A small audio frame classifier, trained from scratch.
Training: adamw at rate 0.0041, 13800 steps, held-out accuracy 98%.
Data: trained on drum patterns on synthesised drum kits, 26041 training examples, 67.8 epochs.
Rows from block 6 of a small audio frame classifier, named by matrix and row number. Each number is 50 + 12 x the weight over its row's rms, rounded and kept within 0 to 99. All counts start at 0.
Before each channel's rows are labels from the 100 clips, of 14976, where the channel reaches its highest value: "responds to" is what is common among them. Only what is clearly more common there than usual is listed. The data: drum patterns on synthesised drum kits. In brackets: how many of the 100, against the usual share in percent.
# c30: last pointwise conv (model.blocks.6.c3.0.weight, 192x192x1), inputs 0-95

responds to: shaker (99 vs 29.6); tempo: 90 to 100 bpm (31 vs 10.2); tempo: 120 to 130 bpm (30 vs 10.2)
c30.177:48 48 63 73 68 30 59 40 46 66 46 43 38 25 41 51 58 57 29 42 56 32 49 43 60 56 49 35 32 68 49 45 26 59 28 32 56 55 47 56 57 35 56 19 44 70 52 50 49 61 62 61 57 50 59 65 52 36 58 56 41 50 57 32 56 33 62 49 47 59 34 61 50 49 45 51 47 47 36 55 53 67 34 54 32 53 45 49 55 17 49 22 31 25 53 47

responds to: breakbeat (26 vs 8.8)
c30.12:30 59 27 51 38 57 24 37 59 48 34 46 60 41 30 63 38 31 54 50 43 56 55 51 33 38 56 46 53 58 45 44 49 46 57 51 42 18 54 69 28 50 45 27 36 50 58 53 59 43 59 63 25 37 45 52 48 36 28 54 55 50 31 50 57 53 42 58 40 44 54 49 63 58 50 57 47 39 41 50 32 61 50 40 50 55 68 40 56 38 41 39 58 46 65 39

responds to: half-time (27 vs 8.1)
c30.168:70 60 61 50 59 42 66 35 30 68 40 59 75 32 45 54 32 55 26 60 53 39 73 43 68 64 78 33 40 41 45 66 48 14 46 51 50 54 31 51 73 61 44 49 62 26 70 43 42 40 50 53 42 51 44 56 63 53 37 64 40 34 59 58 59 38 13 41 54 31 38 54 53 58 67 36 35 49 66 45 49 32 50 43 33 45 63 41 60 37 32 49 45 47 54 42

responds to: ride cymbal (62 vs 18.7); shuffle (29 vs 8.1)
c30.174:19 44 61 62 43 51 46 40 44 42 42 40 45 68 32 64 35 50 47 43 41 64 58 49 54 58 50 14 51 46 58 48 51 41 39 47 54 36 40 43 41 61 48 33 59 48 48 35 25 32 33 43 31 36 54 33 30 31 38 39 48 47 55 73 42 43 68 57 46 56 55 50 62 65 48 33 57 55 30 36 53 33 18 52 49 29 53 58 64 38 55 45 51 33 46 61

responds to: half-time (33 vs 8.1); tempo: 150 to 160 bpm (30 vs 10.3)
c30.5:48 49 70 73 60 43 75 39 57 69 48 56 56 45 41 61 63 42 69 66 53 46 61 61 52 56 58 63 20 22 76 25 30 60 47 57 00 50 48 65 45 55 57 38 50 51 36 41 36 55 37 60 48 43 70 50 53 39 44 62 54 61 37 34 56 47 49 58 58 65 59 49 49 50 59 50 53 48 42 28 26 40 52 44 49 32 55 49 51 82 41 57 54 33 53 75

responds to: rimshot (67 vs 24.4)
c30.86:63 45 49 59 49 62 26 34 52 69 51 51 63 35 50 74 45 49 28 69 54 48 59 32 55 48 84 42 45 48 45 48 46 31 53 37 50 65 35 57 58 47 62 40 55 12 43 33 42 64 54 65 48 59 61 39 64 37 42 55 55 42 51 50 56 38 40 43 50 47 46 41 36 54 59 48 48 50 74 41 32 43 57 42 42 32 61 45 59 39 50 50 53 42 62 51

responds to: closed hi-hat (85 vs 36.6)
c30.127:44 47 26 47 48 42 41 71 42 61 57 58 60 57 59 40 45 61 57 53 45 67 69 50 43 29 58 41 44 63 56 62 61 54 65 52 63 41 55 54 40 58 55 60 35 44 62 42 46 66 68 32 53 55 60 43 77 41 44 47 31 48 40 42 28 54 22 23 21 56 49 68 38 57 60 45 54 47 40 33 27 67 47 19 59 45 45 43 29 35 32 51 45 62 44 42

responds to: closed hi-hat (97 vs 36.6)
c30.81:49 42 46 34 53 62 49 64 53 63 43 40 60 55 74 35 53 63 43 65 41 58 74 44 58 45 42 46 46 50 43 66 49 65 52 61 38 38 54 42 41 50 47 47 69 60 65 52 57 55 57 52 62 72 64 62 55 48 35 39 60 55 48 27 52 62 42 29 72 38 56 46 61 41 56 53 46 47 51 51 57 53 77 49 47 60 45 72 52 52 50 46 53 65 34 63

responds to: open hi-hat (71 vs 29.8); tempo: 160 to 170 bpm (31 vs 10); half-time (25 vs 8.1)
c30.133:28 27 67 82 49 71 47 34 38 38 50 50 35 43 57 43 40 39 61 66 40 64 63 56 70 40 52 41 51 58 57 28 49 38 46 63 56 43 52 57 68 48 50 53 50 42 61 53 54 49 58 45 27 31 63 37 64 45 58 50 40 57 41 49 29 25 44 68 37 54 56 53 37 35 39 57 49 58 48 34 33 35 32 56 42 34 70 61 33 40 58 54 63 43 52 52

responds to: bossa nova (42 vs 8.3); tempo: 160 to 170 bpm (27 vs 10)
c30.152:69 48 28 42 67 30 34 65 57 39 62 63 59 56 50 65 61 57 70 36 39 44 42 58 34 52 32 64 50 62 64 66 49 52 61 64 39 45 45 55 37 37 60 71 63 61 39 44 69 58 45 56 45 43 63 43 51 49 45 43 48 42 48 39 39 38 53 36 61 47 39 37 62 36 21 60 57 81 42 49 53 57 42 62 38 42 52 64 30 55 63 48 47 46 64 52

responds to: open hi-hat (94 vs 29.8); tempo: 80 to 90 bpm (29 vs 9.8)
c30.40:58 36 46 49 45 66 63 49 52 38 48 57 17 58 47 48 44 63 50 59 43 40 63 50 33 48 43 46 45 38 46 58 43 48 37 36 55 42 39 49 57 48 36 26 49 58 58 52 75 39 44 50 50 56 46 49 48 52 53 44 46 42 61 24 38 57 59 46 58 38 46 29 59 56 51 57 84 38 53 62 45 49 11 51 73 49 50 37 54 14 34 70 50 38 63 23

responds to: tempo: 110 to 120 bpm (36 vs 9.9)
c30.34:35 31 58 34 43 49 60 43 31 55 50 36 62 45 32 39 45 28 34 64 62 45 36 41 58 44 50 37 50 29 57 54 41 28 79 34 42 65 33 51 49 36 54 55 41 16 33 51 60 59 18 45 55 50 57 67 68 57 41 60 31 38 36 39 59 53 44 53 60 50 32 48 60 38 38 48 39 52 41 55 60 52 59 52 60 64 55 46 33 46 56 37 59 62 48 44

responds to: tempo: 160 to 170 bpm (36 vs 10)
c30.55:37 55 57 63 62 52 78 42 52 44 44 26 56 15 37 49 24 57 51 32 31 44 19 46 51 52 47 41 20 44 48 44 37 51 56 45 51 55 50 45 71 52 56 58 56 25 57 47 44 38 59 49 68 62 49 42 56 39 42 58 53 55 65 33 38 58 58 52 58 68 66 53 51 60 63 38 69 43 41 43 56 38 50 29 61 37 48 11 47 56 45 58 36 41 50 33

responds to: tempo: 100 to 110 bpm (30 vs 9.6); white noise (26 vs 7.5)
c30.13:34 54 41 53 49 37 62 59 44 45 73 45 45 52 42 40 16 34 39 68 45 50 60 33 39 50 35 64 60 55 50 37 62 47 36 56 57 50 54 69 47 37 66 20 58 59 45 55 48 58 48 51 60 36 75 27 64 42 49 44 41 42 37 58 69 48 54 35 66 58 43 40 51 27 51 48 44 48 52 29 24 68 24 44 64 46 37 61 48 51 63 38 39 68 52 38

responds to: text has "four" (37 vs 17.1)
c30.78:57 39 55 58 52 49 45 23 47 49 57 47 24 85 60 51 43 40 51 75 53 37 73 10 63 60 71 13 44 57 30 19 42 67 37 31 52 32 32 65 37 41 27 18 43 59 51 57 34 54 64 60 37 45 41 51 42 56 50 41 38 46 52 47 36 49 33 46 62 38 52 53 55 53 57 46 59 42 41 48 51 25 52 28 59 50 52 48 50 53 29 53 46 45 36 57

responds to: tempo: 160 to 170 bpm (71 vs 10); closed hi-hat (67 vs 36.6); half-time (38 vs 8.1)
c30.153:50 52 52 73 66 52 69 59 45 55 53 53 46 61 42 44 44 58 40 56 41 57 67 51 56 32 52 34 44 40 59 34 51 37 48 65 49 36 55 55 59 57 37 59 48 48 56 47 68 36 50 47 43 65 55 27 50 49 29 44 46 39 54 49 54 53 20 32 39 49 52 55 40 48 54 60 48 32 43 41 49 36 48 55 53 41 20 15 44 54 45 60 65 48 42 50

responds to: march (31 vs 8.1)
c30.124:24 51 41 51 40 32 66 61 41 56 52 42 62 65 45 43 48 43 47 38 60 44 45 48 44 37 53 58 60 49 52 41 55 37 59 55 51 57 41 42 50 68 23 51 45 32 76 44 60 70 37 50 42 27 59 60 31 56 40 61 63 32 40 37 59 27 51 46 25 50 34 46 51 59 57 44 41 74 56 48 45 40 59 55 30 48 48 37 29 56 50 28 39 48 36 46

responds to: tempo: 110 to 120 bpm (51 vs 9.9); ride cymbal (40 vs 18.7); tempo: 100 to 110 bpm (31 vs 9.6)
c30.69:52 51 49 54 38 76 29 58 51 38 37 52 59 30 56 35 61 46 33 59 63 50 45 48 38 41 57 60 36 22 55 59 44 39 61 63 56 64 43 65 40 53 50 57 13 61 66 37 46 26 38 71 58 30 61 46 63 47 34 61 50 46 51 46 56 29 33 63 58 56 35 43 46 53 50 36 24 74 46 52 69 41 61 24 52 50 52 70 40 46 41 50 45 49 55 40

responds to: bossa nova (26 vs 8.3)
c30.32:41 46 59 67 42 49 67 38 41 47 72 37 28 57 44 51 63 44 50 46 25 53 48 25 67 40 36 30 47 62 69 39 43 58 35 48 69 30 47 53 40 37 52 43 53 45 62 58 18 46 49 58 59 34 59 53 50 55 24 62 65 25 46 26 56 46 53 55 58 40 36 27 34 40 49 44 59 62 57 33 55 49 43 41 30 35 56 44 42 38 78 68 54 52 60 57

responds to: reverberation (62 vs 35.5); text has "room" (62 vs 35.5); text has "reverberant" (62 vs 35.5); march (29 vs 8.1)
c30.20:36 56 23 32 34 48 50 44 48 32 47 49 50 33 39 40 51 30 51 57 44 48 38 39 06 52 55 38 62 61 35 59 41 60 76 42 66 31 45 44 66 58 48 66 42 48 65 55 34 78 38 53 51 56 53 34 65 46 75 66 36 29 28 55 51 32 42 55 49 43 49 46 51 37 52 37 33 52 62 66 60 64 62 49 32 22 60 62 54 43 44 69 56 75 47 45

responds to: four on the floor (25 vs 8.5)
c30.68:28 30 66 53 59 37 50 56 50 69 55 50 22 44 48 38 37 35 10 33 36 64 68 36 55 39 68 40 53 50 63 23 36 56 44 44 36 32 22 32 52 47 32 36 41 54 34 43 41 43 63 49 43 55 61 56 43 52 31 31 48 24 50 55 28 58 47 62 57 61 49 38 61 44 24 61 43 51 40 19 58 33 58 48 53 42 58 46 47 42 61 58 34 61 41 55

responds to: snare (77 vs 50); tempo: 150 to 160 bpm (26 vs 10.3)
c30.71:48 58 62 45 51 68 58 48 48 46 38 51 81 42 41 68 53 53 20 48 47 55 38 64 57 56 53 60 31 54 18 50 51 54 60 55 42 40 26 46 64 51 67 31 49 70 59 72 36 35 70 56 48 62 43 36 71 56 29 58 45 49 51 39 72 57 68 58 60 41 40 36 38 41 68 22 54 48 65 54 51 60 62 34 67 27 30 52 49 45 62 26 35 31 71 48

responds to: tempo: 160 to 170 bpm (68 vs 10)
c30.164:50 36 58 35 46 59 29 54 47 34 65 39 43 44 46 58 63 31 28 58 39 57 61 52 22 44 64 63 36 50 30 34 38 41 42 38 44 34 38 40 49 56 54 38 39 53 64 57 68 45 62 34 29 44 50 57 53 38 60 45 69 41 05 39 52 44 53 33 33 47 49 31 52 64 70 25 56 36 43 58 51 41 40 40 64 30 57 38 32 40 48 41 51 59 56 31

responds to: shaker (100 vs 29.6); half-time (34 vs 8.1)
c30.90:61 61 41 26 49 43 51 35 66 49 35 47 49 40 43 56 44 64 35 60 55 49 48 56 33 57 53 40 45 46 43 32 48 52 53 44 34 43 53 52 05 33 64 62 56 49 24 61 58 42 65 53 57 47 41 35 29 48 50 60 48 10 25 48 75 30 66 38 49 52 47 59 65 37 57 50 35 47 56 40 60 58 50 39 54 35 53 41 55 45 46 40 58 54 61 42

responds to: rimshot (58 vs 24.4); tempo: 110 to 120 bpm (28 vs 9.9)
c30.95:52 45 71 49 43 64 48 45 52 48 57 52 45 53 39 62 55 45 65 54 66 65 64 33 66 47 40 47 70 26 55 35 40 06 58 62 39 49 44 59 60 47 46 55 47 18 39 64 62 60 42 59 59 40 45 43 44 62 51 78 60 72 20 44 56 28 65 54 30 55 37 45 63 70 54 43 53 76 72 32 57 51 45 58 30 49 53 40 42 57 56 55 40 49 53 63

responds to: high tom (47 vs 14.1); low tom (35 vs 13.5); tempo: 160 to 170 bpm (35 vs 10)
c30.49:60 19 57 62 60 44 56 55 20 63 67 38 43 48 39 40 55 57 33 50 43 49 57 64 52 46 43 65 29 62 47 62 56 70 37 52 70 69 61 35 61 46 53 49 47 27 82 44 62 39 59 48 29 54 51 43 23 66 29 44 73 29 44 55 47 34 30 61 54 51 30 50 53 61 44 53 40 50 47 22 51 35 42 48 50 43 55 35 47 62 76 51 54 69 50 53

responds to: four on the floor (28 vs 8.5)
c30.24:54 33 62 52 30 60 45 60 42 40 55 55 30 53 56 58 24 60 52 72 46 42 62 02 51 48 50 32 67 76 60 47 24 36 48 30 56 44 44 68 47 40 43 43 59 43 54 61 45 42 51 64 36 53 46 65 33 35 46 50 53 45 39 64 60 45 35 38 36 39 48 56 62 76 66 45 48 50 24 52 62 42 52 36 51 56 59 27 52 38 68 47 52 46 49 41

responds to: tempo: 160 to 170 bpm (89 vs 10); closed hi-hat (82 vs 36.6); bossa nova (25 vs 8.3)
c30.66:30 53 48 43 33 46 64 45 52 18 33 62 46 51 41 48 46 59 49 37 55 51 42 60 32 52 50 64 48 41 50 56 53 67 52 55 62 50 38 44 62 49 29 60 46 51 52 46 52 62 42 66 62 66 58 46 46 65 36 64 65 50 54 41 48 64 41 57 52 36 59 44 44 43 54 54 62 35 40 48 50 32 65 52 61 50 59 42 68 54 53 35 52 47 62 44

responds to: open hi-hat (64 vs 29.8)
c30.3:33 47 59 62 36 31 75 69 41 49 61 52 74 69 48 43 58 64 57 35 63 67 59 57 68 58 45 44 72 47 51 49 64 40 45 53 43 44 44 57 60 64 45 45 31 62 45 59 61 65 24 66 39 57 42 75 56 21 61 54 45 48 51 38 28 49 48 48 21 59 57 40 55 53 41 41 60 55 39 65 52 37 20 37 52 58 58 22 38 53 53 54 51 50 31 44

responds to: high tom (41 vs 14.1); tempo: 160 to 170 bpm (38 vs 10)
c30.74:52 62 38 02 32 50 50 31 34 22 36 56 58 55 48 44 05 56 53 34 56 34 38 53 44 47 41 54 70 49 60 66 56 28 47 65 40 46 57 41 39 50 62 40 54 57 51 48 37 33 61 50 54 55 52 31 48 72 50 47 55 69 64 57 48 58 56 41 49 55 46 47 50 35 41 50 29 56 60 70 59 53 57 53 24 31 56 68 51 60 44 60 54 35 49 47

responds to: open hi-hat (68 vs 29.8)
c30.136:44 51 58 56 59 35 58 34 71 40 50 29 51 43 55 60 49 65 49 64 46 51 60 46 62 40 56 69 42 36 46 46 57 60 23 15 44 50 42 60 53 49 46 47 58 59 44 60 74 25 34 56 40 55 51 57 67 43 43 36 43 58 43 47 18 42 52 38 32 29 48 37 35 55 45 54 61 38 55 60 61 47 29 51 42 52 69 59 58 64 52 59 26 54 41 30

responds to: shaker (94 vs 29.6); tempo: 160 to 170 bpm (39 vs 10)
c30.114:44 33 54 48 48 30 40 43 32 30 56 49 60 46 29 39 52 42 36 55 43 59 67 50 45 27 41 44 46 53 40 55 38 59 72 56 43 45 47 41 53 61 52 47 46 38 53 41 60 50 45 43 42 54 36 61 34 43 42 53 58 30 47 42 50 46 62 38 36 67 42 47 71 54 27 60 40 48 47 26 53 44 51 55 57 46 27 34 49 63 49 53 56 34 56 45

responds to: ride cymbal (85 vs 18.7); four on the floor (40 vs 8.5)
c30.18:46 50 54 23 45 31 52 48 56 68 55 56 55 42 42 31 12 60 46 48 25 61 55 62 25 47 57 34 54 44 46 42 52 28 51 66 65 45 55 30 54 24 60 58 52 50 72 40 75 55 66 37 63 64 61 61 68 52 52 48 55 46 28 55 46 56 37 26 42 68 66 57 47 60 50 33 45 38 50 62 59 84 46 46 46 38 43 55 37 71 58 48 68 59 50 54

responds to: tempo: 110 to 120 bpm (35 vs 9.9); tempo: 100 to 110 bpm (31 vs 9.6)
c30.120:43 45 62 67 49 58 40 49 42 65 51 52 45 45 26 55 57 64 36 67 28 62 77 58 53 59 44 53 46 50 38 68 48 07 49 43 30 51 36 39 56 65 56 58 54 43 41 52 45 62 47 65 47 36 46 41 61 49 44 54 45 44 54 44 47 44 59 50 52 36 63 44 84 58 47 30 53 57 56 37 53 50 50 41 64 12 43 44 57 49 60 52 46 22 63 37

responds to: tempo: 90 to 100 bpm (56 vs 10.2); ride cymbal (50 vs 18.7); tempo: 100 to 110 bpm (29 vs 9.6)
c30.62:48 58 46 48 49 41 37 34 46 46 42 30 37 47 52 42 52 46 34 44 40 59 30 36 60 48 54 62 33 47 65 51 34 39 43 36 25 68 25 52 51 50 55 55 57 60 50 39 54 57 14 35 41 39 69 44 49 64 39 62 39 44 34 52 69 36 47 49 74 56 40 54 54 40 51 44 33 53 37 54 54 47 75 32 55 45 56 58 40 53 52 29 32 48 59 39

responds to: rimshot (80 vs 24.4); closed hi-hat (73 vs 36.6)
c30.80:43 47 54 67 40 62 40 69 49 61 45 67 42 52 41 84 55 51 64 46 50 51 47 51 62 56 60 54 44 42 44 50 48 21 49 60 39 51 71 59 48 43 61 56 52 35 47 48 34 54 51 52 45 56 34 57 27 42 33 47 51 34 26 45 60 38 54 40 46 34 33 38 34 54 67 32 50 31 77 45 37 48 51 27 33 60 58 31 56 38 48 42 64 56 53 21

responds to: shaker (84 vs 29.6); half-time (49 vs 8.1); tempo: 160 to 170 bpm (41 vs 10)
c30.54:67 40 54 69 70 61 62 44 46 63 49 43 51 37 38 57 49 68 56 48 32 55 58 55 62 45 71 50 54 44 43 45 25 59 47 42 40 61 69 36 43 45 24 66 60 30 48 34 43 64 48 55 47 50 58 59 51 32 52 31 33 54 38 50 25 39 56 58 29 49 50 36 57 57 39 44 73 45 50 64 46 26 44 67 42 56 64 46 56 54 56 58 39 67 47 55

responds to: tempo: 90 to 100 bpm (27 vs 10.2)
c30.35:22 39 25 37 48 50 47 61 41 39 35 64 64 38 44 59 57 28 55 34 47 57 51 57 40 51 68 59 66 43 39 31 60 62 51 68 31 39 40 72 42 39 47 65 54 36 37 38 71 59 37 71 47 46 36 57 34 81 49 57 52 42 43 47 43 49 45 60 60 48 41 51 74 42 38 47 38 54 60 61 48 46 50 61 64 49 31 55 62 52 38 40 79 50 29 56

responds to: tempo: 100 to 110 bpm (54 vs 9.6); ride cymbal (44 vs 18.7); tempo: 110 to 120 bpm (25 vs 9.9)
c30.17:40 45 39 71 43 53 36 57 40 41 72 37 44 57 60 51 57 51 48 81 65 28 61 30 48 48 50 38 53 45 67 48 45 48 53 38 57 46 32 57 58 51 61 57 65 34 55 47 35 45 40 78 64 31 69 40 48 54 28 72 43 41 35 54 69 51 61 48 63 57 44 40 65 57 39 55 47 47 28 46 44 42 58 31 55 44 46 62 36 48 56 54 51 44 37 35

responds to: shaker (97 vs 29.6)
c30.64:39 55 38 62 62 43 35 46 53 38 57 53 17 43 32 52 48 41 47 58 65 77 57 48 58 66 37 33 51 54 59 47 58 32 46 67 31 57 47 38 52 62 45 64 47 50 12 61 67 58 35 65 53 55 38 60 54 27 51 59 49 45 63 52 36 49 50 63 32 67 49 55 56 59 44 63 45 56 42 55 37 53 31 50 53 52 55 37 55 48 60 42 43 38 32 64

responds to: tempo: 130 to 140 bpm (28 vs 9.5)
c30.111:45 47 56 66 50 50 57 44 38 74 51 53 51 42 44 65 57 58 33 51 72 65 54 48 56 42 43 46 57 64 58 15 33 38 52 44 47 60 54 72 67 50 72 53 40 44 52 73 30 43 24 53 44 55 52 39 46 51 54 47 37 54 50 46 58 51 43 51 47 43 34 50 36 54 52 36 43 36 58 50 50 57 42 41 51 50 60 39 37 59 51 55 35 59 24 37

responds to: closed hi-hat (64 vs 36.6); tempo: 100 to 110 bpm (52 vs 9.6); breakbeat (30 vs 8.8); tempo: 110 to 120 bpm (28 vs 9.9)
c30.122:47 46 36 58 37 56 42 47 46 44 46 46 36 48 50 53 63 65 50 58 28 51 55 45 50 47 56 44 47 40 49 47 43 40 46 46 66 46 55 41 55 44 61 73 48 44 57 40 58 31 43 61 49 48 61 62 76 58 44 61 38 64 17 66 49 50 43 51 45 45 35 61 50 54 54 45 45 61 36 43 48 58 45 53 53 66 54 46 35 43 43 38 58 68 74 44

responds to: tempo: 100 to 110 bpm (42 vs 9.6); bossa nova (36 vs 8.3); tempo: 110 to 120 bpm (27 vs 9.9)
c30.76:53 43 61 58 59 49 43 43 44 38 47 43 45 42 31 61 17 69 45 63 30 48 45 46 47 54 37 30 56 41 42 49 36 30 45 61 65 59 54 37 53 54 57 33 51 44 54 52 29 54 65 61 61 34 68 62 72 51 50 66 46 43 27 56 53 56 34 42 57 56 54 54 50 48 32 38 40 54 26 39 47 49 43 40 43 51 44 56 28 46 50 67 44 49 40 31

responds to: tempo: 80 to 90 bpm (29 vs 9.8)
c30.104:58 45 72 43 56 44 73 60 47 71 24 45 75 51 33 41 56 55 45 33 57 40 49 46 45 47 54 45 52 61 61 44 51 25 40 40 37 38 61 59 58 22 61 42 41 43 62 53 50 57 57 49 47 45 56 58 62 47 51 70 40 35 46 51 74 47 46 55 53 50 46 48 70 57 45 36 13 62 51 37 51 36 76 27 73 53 61 44 25 57 66 44 48 45 49 48

responds to: rimshot (53 vs 24.4)
c30.166:38 34 56 34 45 56 50 36 46 61 66 61 57 49 41 51 45 80 47 44 51 33 58 51 55 55 72 53 50 30 56 65 28 57 36 47 42 62 72 67 47 49 62 26 43 57 46 43 50 53 48 56 30 57 52 64 50 38 47 63 48 61 52 48 60 46 36 37 36 43 42 55 27 56 68 52 53 61 68 54 24 51 50 44 32 69 61 44 44 40 48 28 61 69 56 17

responds to: closed hi-hat (95 vs 36.6); thin (high-pass) (29 vs 12.4)
c30.87:50 32 55 51 49 53 42 48 41 38 57 54 48 62 47 54 47 43 39 46 47 67 53 43 37 40 71 58 39 36 26 63 60 53 47 60 57 64 41 47 56 34 69 45 48 46 40 53 60 55 46 56 60 56 51 64 59 55 50 08 46 39 38 39 42 50 46 27 33 56 54 54 63 69 55 27 59 37 67 61 54 67 36 46 31 60 50 23 39 47 61 52 38 75 49 57